{"model": "masked spectrogram model", "dataset": "struck, bounced, scraped and rolled objects made by modal synthesis", "train_examples": 78125, "n_mels": 64, "hop_length": 160, "input": "log_mel", "win_length": 400, "method": "mae", "mask_ratio": 0.5, "loss": "mse", "encoder_arch": "vit", "encoder_norm": "rmsnorm", "encoder_norm_position": "pre", "encoder_activation": "gelu", "encoder_mlp_ratio": 4, "encoder_head_dim": 64, "encoder_fused_qkv": true, "encoder_bias": "qkv", "encoder_qk_norm": false, "encoder_parallel_block": false, "encoder_dropout": 0.1, "encoder_inner_norm": false, "encoder_drop_path": 0.05, "encoder_patch_size": [8, 16], "encoder_layers": 12, "encoder_width": 160, "encoder_positions": "learned", "decoder_width": 256, "norm_pix_loss": false, "decoder_layers": 2, "init": "lecun_normal", "residual_init": "scaled_by_depth", "optimizer": "muon", "muon_scale": "spectral", "lr": 0.02, "momentum": 0.95, "nesterov": false, "orthogonalizer": "newton_schulz_5", "adamw_lr_other_params": 0.0021, "grad_clip": 5.0, "ema_decay": 0.999, "steps": 11200, "batch_size": 256, "epochs": 36.7, "lr_schedule": "cosine", "final_lr_fraction": 0.05, "warmup_steps": 330, "weight_decay": 0.006, "adamw_weight_decay_other_params": 0}
Rows from block 8 of the encoder of a small masked spectrogram model, named by matrix and row number. Rows with one number belong to one neuron. Each number is 128 + 32 x the weight over its row's rms, rounded and kept within 0 to 255. All counts start at 0.
Before each neuron's rows are labels from the 100 clips, of 14848, where the neuron reaches its highest value: "top examples" is what is common among them. Only what is clearly more common there than usual is listed. The data: struck, bounced, scraped and rolled objects made by modal synthesis. In brackets: how many of the 100.
# fc1: MLP up (encoder.blocks.8.mlp.fc1.weight, 640x160), inputs 80-159
# fc2: MLP down (encoder.blocks.8.mlp.fc2.weight, 160x640, transposed), outputs 80-159

top examples: mains hum (88); one hit (47)
fc1.86 [ 60 112  79 144 118  84 151  88 173  90 147 141 157 144  83 137 113 152 143 140  70 155 114 124 109 140  96 152 174 118 128 148  90  94 142 233 116 131 136  86 166 144 105 116 109  82 115 167 189 161 123 119 143 116 103 127 107 166  89 125 113 116  89  46 122 152  82 104 116 140 146 141 113  59 144 118 144 118 146 129]
fc2.86 [158 109 156 158  81  98 137 128 126 119 171  58 168  98 128  57 129 156 170 123  85 126 133 128  58 136  81 151 142 173 113 134 113  77 142 132 144 158 147  66  89 153 113 105  92 104 126 161 155 148 155 155 133 133 175 122 145 170 103  94 185 187 126 140 164 161 188 152 120 137  84 143 116 103 141 125 137 111 120 174]

top examples: mains hum (90); small (89)
fc1.633 [162 139 131 143  82 108 111 144 104  86  80 148 145 114 120 182 113 148  66 136 150 158 139 152 136 141 168 111 116 126 101 133 109 109 207 176 106 141 115 100 182 109  86 111 124  88 116 164 133 179 148  98 118  98  75 156  78  84 125  90 105 129 151  59 153 102 170 158 119 135 154  50 148  93 129 170 149 106 106 151]
fc2.633 [158  69 108 147 169 136 202 114  95 159 203 123 117 155 131 123 116  88 144  93 120  94 159 124 150 130 139 133 129  80 106 135 176  98 106 131 154 144  59 120 129 172 153 124 162 101 122  96 119 142 107 156 112 171  94 116 218 114 139 160  61 108 132 152 218 158 112 126 109 140  75 151 145 214  98 123 108 166 147 125]

top examples: mains hum (70); action: rolling (45); clipping (36); text has "clipped" (36)
fc1.569 [124 101 138 109 110 114 202  95  99  46 122 116  93 129 100  52 136 122 100 156 105 114 168 197 154  91  93 118 110  79 146 142 121 119 101 137 161 138 173  81 105  77  72 126 141 142 178 109 120 165 124  80 125  99 148 153  43 134  98  55 174 141 129 120 123 141 136 131 137  96 138 105 117 127 140 108 143 136  30 179]
fc2.569 [ 78  91  84 154 177 172  85 133  78 145 111 135 161 191 138 103 112 106  82 106  83 174 101  79 135 113 176 155 167 134 116 169 114 141 118 146 120 130 126 200 155 171 124 168 143 100 132 119 121 176 103  88 108 100 127 193 155 192 108 204  87 110 148 122 154 119 151  77 132 110 145 146 125 146 139 117 125 163 116 202]

top examples: mains hum (45); one hit (40)
fc1.184 [141 154 121 173 128 140 126  69  98 173 203 132 165 145 167 179 128 152 126  83 117 143 187 120  97 118 102 131  99 110 164  67 177 155 101  83 223  89 110 141  88  91  72 135 144 151 149 159 136 119 140 163  56 155 142 102 182 119 157 159 153 152  65 108 141 167 163 185 112  69 137 115 156  83 127  81  89 119  99 132]
fc2.184 [111 148 163  78 189 147 126 128 160 133 132 119  55 131 134 106 113 112 129  93 100 161 114 122  91 110  97 181  83  83 133 242  59 151 150  87 122 128 132  63 166 158 193 161 106 144 111  75 104 126  83 113 163 117 113 102 120 197 151  97 131 114 147 113 116 148  95 120 163 163 179 159  97 110 138 160 117 157 182 129]

top examples: plastic-like damping (37); square plate (35)
fc1.342 [126 198  75 132 138 208 187 147 163 181  86  99 105 149 101 157 121 161  70  76  85 141 156 120 171  81 105  91 167 121 140 166 108 132 184  90  91 124  58  89 132 169 165 144 113 103 120 124  87 139 124 133 168 125 162 122 125 139 113  89 135  98 129 168 184 116 133 136 150 128  72 165 164 114 101 145 161 142 122  92]
fc2.342 [ 72 123 101 145 167 113  94 127  58 142 161 152 140 143 117 167 134 107 156 118 155 100 142 107 170 101 172  82  70 108 127 132  79 163 150 119 112  91  99 152  76 170 160 151 155  86 126 141  97  68 151 193  87 110 174  97  62 127 112 138 130 143 148 129 168 124 147 112 100 137  89  67 141 151 133 136 180 125 118 151]

top examples: scraping (70); clamped rod (66)
fc1.615 [144 226 122 139  86  55  97 152  77 125  93 116 106 145 140 151  96 124 141 120 166 104 126 118 163 136 144 191 140 125 118 156 103 123 111  80  72 117 142  53 117  98 143 131 132 136  99 173 152 115 177  88 109 185  62 165 151 144 130 103 157 166  86 176  91 166 118  92 126  73  98 189 138  99 111 125  38 122 108 114]
fc2.615 [ 91  78 125 131 185 185 146 100 182 144 139  86 149 124 121 105 113 125 163 144  80 147 132  66 119 146 136 150 125 125 124 145 153  98 152 149 231 119 121 215 160 146 119 129 112 124 146  79  88 143 127 140 204  84 132 115 143 126 116 141 117 123 166  50 128 136 161 137 113 198 210  96 129 107 165 173 172 125  86 146]

top examples: one hit (86)
fc1.315 [ 79  97 133  83 138 127  98 110 130 153 182 136 156  77 124 134 125 103 132 106 126 133  83 129 112 146 160  90 178 115 142 142  95  44 105 118  80 180 106 114  82 141 163 142 159  61 141  79 134 123 114 149  98  96 123 115 191  71  95  86 186 153 120 127 110  93 113 168  80 138 139 132 155 104 111 131  97 109  86 102]
fc2.315 [166 113 148 180  90 102 136 143 154 134  61 166 129 194  88 151 123 166 121 150 114 172 101 127 160 170 116 149 112 103 128 142 186 162 113 138  76 127 136 161 135 138 144  85 123 108 133  93 141 123  99  93 172 200 179 158 113 114  99  90 158 142 158 103 157 144  89 115 103 140 127 128 117 144 197 142 146 121 134 125]

top examples: size: small (67); bouncing (63); rubber-like damping (61)
fc1.630 [136 138 182 128 100 187 151 187 130 110 131  88 124 109 161 143 138 132 123 129 185 113  89 131 131  67 140  98 136 108 123 154 130 147 132  54 217 180 106 136 112 178 137 119 126  49 134  90 137 111 160 112 151  71 168  84 202 111 117 136 127 137 129 175 117 108  71 138 127 135 131 138 153  27 124 187 183 169 133 155]
fc2.630 [172 124 144 140 152 137 110 160 160 104  96 142 134 137 139 100 115 132 174 106 105 173 115 172 130 156 152 104 180 167 120 110 136 146 122  75 215 130 100 140 112 141 121 150 125 126 126  68 143 113 143 113 191 134 140 149 118 143 143 127 121 161  95  80 169 136 151 116  99 150 138  96  59 120 193 148 145 146 129 104]

top examples: scraping (63)
fc1.387 [174 188 118 130 125 166 159  94 156 134 139 150 171 125 127 113 125 119 163 110 157 123 141 141 106 114 186 132 140 101 109 105 112 122 170 176  97 108 159 152 183  77 156 126 102 162 139 128 101 141 128 182 119 158 145 115 136 127 146  70 104 165  80 107  91 128 150  73  85 202 112 100 121  95 143  67 110 179 124 165]
fc2.387 [125  74 170 115 145 131 115 195 118 127 129 129 149 145 143 161 117 176 107 130 113 150 112 137 139 143 125  88 148  78 118 159 104 122 143 108 179 143 107 124 163 141 130  46 153 130 171  63 112  91 195  72 116 106 105 127 130 136 167 134 202 122 115 130 125 118 141 171 175 103 123 148 139 130 146 121 118  99 123 137]

top examples: one hit (50); rubber-like damping (43)
fc1.171 [ 94 122 143 113 134 156  90 162 120 118 171 166 148 138 150 171  96 133 142 121 114 139 125 153  87 103 170 140 193 129 122 120  63 175 112 126  99 118 131 177 186 189 151  97 168  85 186 111 147 157 138 135 205 182 149 171 143 157 138 156 203 106  88 155 164 132 103 119 134 119  90 145 185 125  68 131 157  81 138  94]
fc2.171 [161  96 159 175 136 105 141 108 118 167 122 132  93 113 138 152 138 166 156 107  85 130 144 145 140 207 147 102  90 143 115  78  99 146 115 173 125 161 122 110 126 117  12 153 122 105 131  68 102  99 107 144 129 140 116 143 120  93  86  69 141 135 113 183  78 143 129 131  95 164 129  97 185 102 178  77 115 186 156 146]

top examples: mains hum (54); rubber-like damping (51)
fc1.381 [152 145 143 166 129 162 176 113 145 137 138 120 158 134  90 168 139 113 144 111 121 118 119 137  97 176  96  68 131 122 118 133 123 148  60 127  98  68 125 147 177 146 129 142 113  98 124 151  99 139  84 143 176 124  80 102 108 154 130  83 158  80 141  97 106 124 131 170 169 150 170 143  74 153 183 113 113 134 155 136]
fc2.381 [158 131 144  65 136 138 161 122 122 110 186 137 120 102 130 110  85  62 139 136 121  88 133 187  92 143 152 172 100 119 160 120 142 160 155  70  78 147 140 113 147  64 138 159  90  92  48 138 168 113 120 101 147 137 132 116 189  83 146 113 133 182 102  78 164 130 127 109 133 107 112 149 142 190 115 210 127 131  99 146]

top examples: one hit (47); clamped rod (41)
fc1.389 [114 145 126 185  64 128 105 136 214 120 108 137 144 132 176 125 121 103 172 149 154 128 136 142 121 111 161 163 153 161 107 136 137 127 130  87 124 182 204 153 102 209 173  68  68 161 112 128 120 119 148  93 165 104 178 133 119 132  79 120 121 148 168 160 108 135 156 130  48 151 114 158 119 104 125 103 129  76 123 114]
fc2.389 [ 55 117 135 127 145 144 139 142 100 119 112 114 113 132 152 179 187  56 131 106 169 121  83 129  89  92 160 115  91  80 135 120 215 136  93  80  93 182  83  79  60  87 135 111 156 136 118 152 138 169 139 177  95  48 145 116 116  90  40 152 154 181 178 127 144 138 140 158 128  87 124  64 108 128 152 113 126 120 165 101]

top examples: plastic-like damping (36)
fc1.580 [106 101 123 157 156 140  84 118 148 126 161  99 192  94 114 133 142 162 161 124 132 125 116 120 154 125 166 160  63 140  86 100 117 190  72 119 102 130 159 155  78 112 121 141  98 135 155 118 166 192 114 137 137 129 175 140 160 132  87 139 133 139  98 139 187 106 144 112 114 128 138 148  86 112 176 157 118 162 127 127]
fc2.580 [192 154 126 105 121 135 157 139 106 155 103 152 139 216 133 178 153 203 100 104 157  58 127 164 175 184 132 129 137 123 114 155 154 109 158 139 101 141 111 126 118 164 105 150 133 122 163 144  98 121 133 132 127  96 103  96 113 144 126  31 106 114 150 128 117 133  78 121 112 158  67  85 153 152 124  98 113  98 140 102]

top examples: size: small (67); repeated hits (65); text has "plate" (62)
fc1.506 [124 153 121 116 172 161  91 146 173 148 115 123  94  53  69 120 188 101 160 112 125 102 164 121 137 160 105 128 151 132 128 129 159  95 128 113  85 182 131 125 185 110 137 131  76 138 133 162 135 109 159 128 131  41  84  96 115 119 138 191 120 120 175 161 170  87 154 153 159 139 160 179  98 159 171 109 112  91 148 118]
fc2.506 [195 145 131 143 174  94 118  91 114 127 168 190  99 122 124  96 198 163 107 141 117  94 121 128 163 122 106 138 185  89 169  97 101 132 113 137  77 109 186 137 158 138  97 146  51 134 107 150 105 130 143  69  80 134  95 103  93 170 122 100 144 121 164 121  90 151  91 109 134 122 139 116 118 177 120  71 185 114 141 110]

top examples: mains hum (66)
fc1.426 [125 129 116 149 148 204 152 125 112  75 167 154  94 133 142 119 121 142 130 183  93 121 131 143  98  66  99 142 169 129 227 141  71 143 141 144 100 124 105  77 107 140 169 184 108 185 142 120 122 140 130 119 108 139 115 129 141 128 116 130  60 149 154 188 167 120 168 109 129 166  73 150 134 161  49 111 122 103  94 129]
fc2.426 [145 137 155 141 107 100 170 206  93 134 145  82 110 125 136  70 156  93 179 116 172 136 126  93 160 152 128 164 143 114 104 126 197 126 135 113 190 100 102 183 147 103 144 128 161 131 115  97 123 152 127  71 145 134 143 134  28 170 166 121 110  78 142 111 103 111 114 107  84  84 128 120 213  74 164 112 156 150 170 133]

top examples: size: small (62); rolling (58); wood-like damping (44)
fc1.192 [162 139 117 141 184 132 113 111 157  99 122  94  96  41 124 143  96 114 129 138 142  84 138 192 165 103 129 130 123 163 210 124 119  71 150 114 156 121  92 169 140 149 169 204 182 106  99 165 115 128  81 123 131 117 150 138 145 106 132 112 166 135 118 189 159 117 110 147 179 120 187 178 120 146  85  92  85  84 161 130]
fc2.192 [154 134  85 155 206 157 155  98 129 134  80 135 118 127 100 108 107 145 172 115 105  64 100 136 120 131 153 139 135 117 113 105 109 232  81 138 104  93 114 138 136  76 103 147 106 121 163 111 116  97 128 109 136 112 124 137 118 159 157 126 155 181 156 111 135 124  94  99  74 154  88 163  91 132 135 140 177 151 114 139]

top examples: one hit (64); ring (32)
fc1.159 [163 122 149 162 161 123 114 106  60 125 154 187 138 128 132 139 135  87 213 162 172  81  96 186 121 111 156  55 122 112 111 105  84  80 151  74 123 157 116 144  55 106 142 115 127  59 120 130 129  98 135  94  93 107 158 162 119 155 117 165 172 105 126  91  59 143 171  98 136 156 106 106 167  90 112 108 120  67 135 102]
fc2.159 [ 87 101 160 223  90  83  93 110 111 166 142 159  64 109 139  91 116 132  89 133 145 168 170 168 154 163 136 102 114 199  99 150  98  68 174 166 142 201 159 133  34 153 124 103 156 165  89 101 130 116 163 149 158 134 102  97 134 181 122 126 116 188 127 104  94 118 155 121 128 140 141 106 157 116 108 169 172 172 117 160]